config.yaml
horizontal_flip: false
encoder_arch: "mobilenet_v1"
encoder_norm: "batchnorm"
encoder_activation: "relu"
encoder_depths: [2, 2, 4, 2]
decoder_drop_path: 0.15
lr: 0.0025
eps: 1e-06
Rows from block 7 of the image encoder of a small encoder-decoder image transcriber, named by matrix and row number. Each number is 128 + 32 x the weight over its row's rms, rounded and kept within 0 to 255. All counts start at 0.
After each channel's rows are labels from the 100 images, of 14848, where the channel reaches its highest value: "top examples" is what is common among them; "lies over" is the class under the peak. Only what is clearly more common there than usual is listed. The data: seven-segment displays showing three digits.
# conv: pointwise conv (encoder.blocks.7.conv.weight, 176x176x1x1), inputs 88-175

conv.1 [ 98 139 112 120 126 177 105 103 129 115 121 120 127 143 136 202 161 139 128 155 114 103  43 139 121  67 100 117 155 125 138 135 133 100 163 138 152 143 108 112 155 190  71  98 154 133  96 122 186  93 137 168 119 195 136 147 127 141 124 108 129 125 157 114  81 100 143 126 173 131  89 106 110 176 116 112 172 105 125 121 147 110 139 161  55  76 164 157]
top examples: the digit 9; third digit: 9; third digit: 3
lies over: screen

conv.153 [106 129 129 159 162 123 139  62 129  98 105 101 104 125 114  85 127 162 102 144 112 121 202 150 144  39 206  75  97 134  98 133 134  89 106 131 118 181  96  73 103 123  41 107 113 114 194 115  58 141 104 144  35 104 169  76  95 106 106 127 137 114 131 151 146 164 120 120 127  78  93 177 142 129 135 140 115 122  96 109 129 139 116 125 160 128 154 108]
top examples: the digit 9; decimal point; third digit: 9
lies over: screen

conv.33 [ 60  85  68 135 139  91  70 146 109 105 163 180  82  74 161 175 157 134 132  97 156 122  86  79 119 152  56 140 128 127 111 123 121 101 125 100 102 144 146 129 150 139 145 117  90 105 101 120 148  85  97  85 116 166 120 134 136  69 132 134 142 113  80 126 117  82 114 112 119 152 136  72 124 100 103 113 157 128 149 136  68  58 119 137  93 141  85 120]
top examples: the digit 9; the digit 1; second digit: 9; third digit: 9
lies over: screen

conv.19 [ 85 168 162 144 145 170  68 113 122 141  84 128 166 110 127 139 133 125 142 144 216 169 133 114 174  59 155  95 150 135  99 109  93 164  90 106 127 113 148  80 134 165  86 133 117 146  70 212 122 147  99 128 140 150 160 151 151 142 130 192  95 165 102 113 139  89 132 158  92 111 167 159 132  84  86  98  42 107 136 108 127 114 115  99 114  78 137 153]
top examples: the digit 1; third digit: 1; first digit: 1
lies over: screen

conv.164 [122 108 146 159 153 108 120  98 112 134 104 161 107 131 114 137 102  98 196 129 109 119 123 156 150  65 180 133 130  93 141  93 145  99  82  96 145 149 115  90 142 154  60  85 120  91 107  88 118 103  75 184  99 144 133 139  63 189 152  95  91  80 134 150 107 103 142 136 189 111 148 110 100 105 105 144 132 137 130 174 106  98 173  97  37 132 144 110]
top examples: the digit 9; third digit: 9; second digit: 7
lies over: screen

conv.128 [170 161 126 129 131 117  90 142 163 135 150  43 170 119 132 118  68 160 146 151  99  99  87 122  81  95 102  64 128 115 104  58 144 130 193 126 115  92 142  62 128 140  89 138 107 112  79 148  43 154 122 100 186 110 150 142 116 143  97 124 107 191 153  49 102 168  97 119 112  92 180 155 152  99 121 164 172  99 161 125 141 140  95 143 218 105 124 117]
top examples: the digit 3; decimal point; second digit: 3; third digit: 3
lies over: screen

conv.15 [147 121 138 117  82  98  97 159 160 121 123  81  41 120 107 132 131 126 161 117 156 141  90  99  86 141 106 131 112  95 117 163 133 135 119  19 114  98 143 116 108 117 135  99  95 143  98 135 160 101  65 114 200 134 165 108 128 127 142 104  94 131 152 188 131 125 130  87 127 113 123 118 127  40 147 112 127 145 154 102 101 136 152 116 154 136 102 117]
top examples: the digit 1; second digit: 1; third digit: 1; first digit: 1
lies over: screen

conv.168 [103  94 137 128 117  59 175 116 193 178 169 173 128 134 155 101  71  87 123 132 120 140 149 125 157  63 104 111 105 178 101 167 158 116  76 117 123 154 125 131  88  67  93 165 113 142 175 152 142 201 152 138 117 134 109 154 136 135 183 135 113 107  74 134 134 154 113 107 150 137  88 123 135 187  83 150  59 152 127  84 117  63 145 158 133 141 181  76]
top examples: the digit 9; decimal point; third digit: 9; second digit: 9
lies over: screen

conv.28 [123 107 128 189 118 132  66 136 186 150 137 100 131  78  91 137 109 102 117 108 162 115 215 183  84 109 170 100 106 146 123 145 144 115 139 162 114 234 171 109 124 134  85  87 123  95 106 142 154 125 144 111  98 141  84 133 162 111 137 168 135 107  95 137 165 159 109 111 116 135 133 143 124 178 114  94 121  76 127 128 208 107 144 108 157 107 148  91]
top examples: the digit 9; decimal point; third digit: 9; second digit: 9
lies over: screen

conv.0 [123 130 148 166 128  94 112 151 146 145 121 112 110  65 111 115  68  92 198  87  86 108 170 140 116  76 131  83 157 112 142 115 165  20 141 171 134 188 121 127 120 183 104 179 146 141 103 140 130  79  70 150  63 145 179  84 125 117 183 125 107 134 106  97 145 147 125 206 120 120  99  74 141  76  95 146 121 115 187 137 160 134 117 131 141 115 110  91]
top examples: the digit 9; decimal point; third digit: 9; second digit: 9
lies over: screen

conv.61 [115 138  93 133 133 143  54 119 140 116 101 134 104 138 111 130 137  99 142  63 172 153 145  47 117 139 167 109  96 106  84 117 108 134 112  95 177 124 115 129 103 127 106 125 111 120 113 142  96  49 171 146 162 103 146  92 101 125 144 102 176 137 108 126  73 141  74  87 107 134 216  88  96 114 144  91 127 138  74 178 103 129 101 156 123  90  98  99]
top examples: the digit 1; second digit: 1; third digit: 1; first digit: 3
lies over: surround

conv.64 [159 137  69 132 124 105 213  88  96  88  83  64 139 121 118 134 143 123 156 127 142  87  82 110  48 125 125 139 168  68 143 130 142  52 139 126  79  53 176  98  94 124 118  85 134 106 134 121 148  89  96 116 117 135 109  97 201 142 121 114 125 109 149 157  71  79 125  69 124 139 111  86  94 142  66 105 164 113 113 102 120 150 149 126 102  66  90 109]
top examples: the digit 3; third digit: 3; first digit: 3
lies over: screen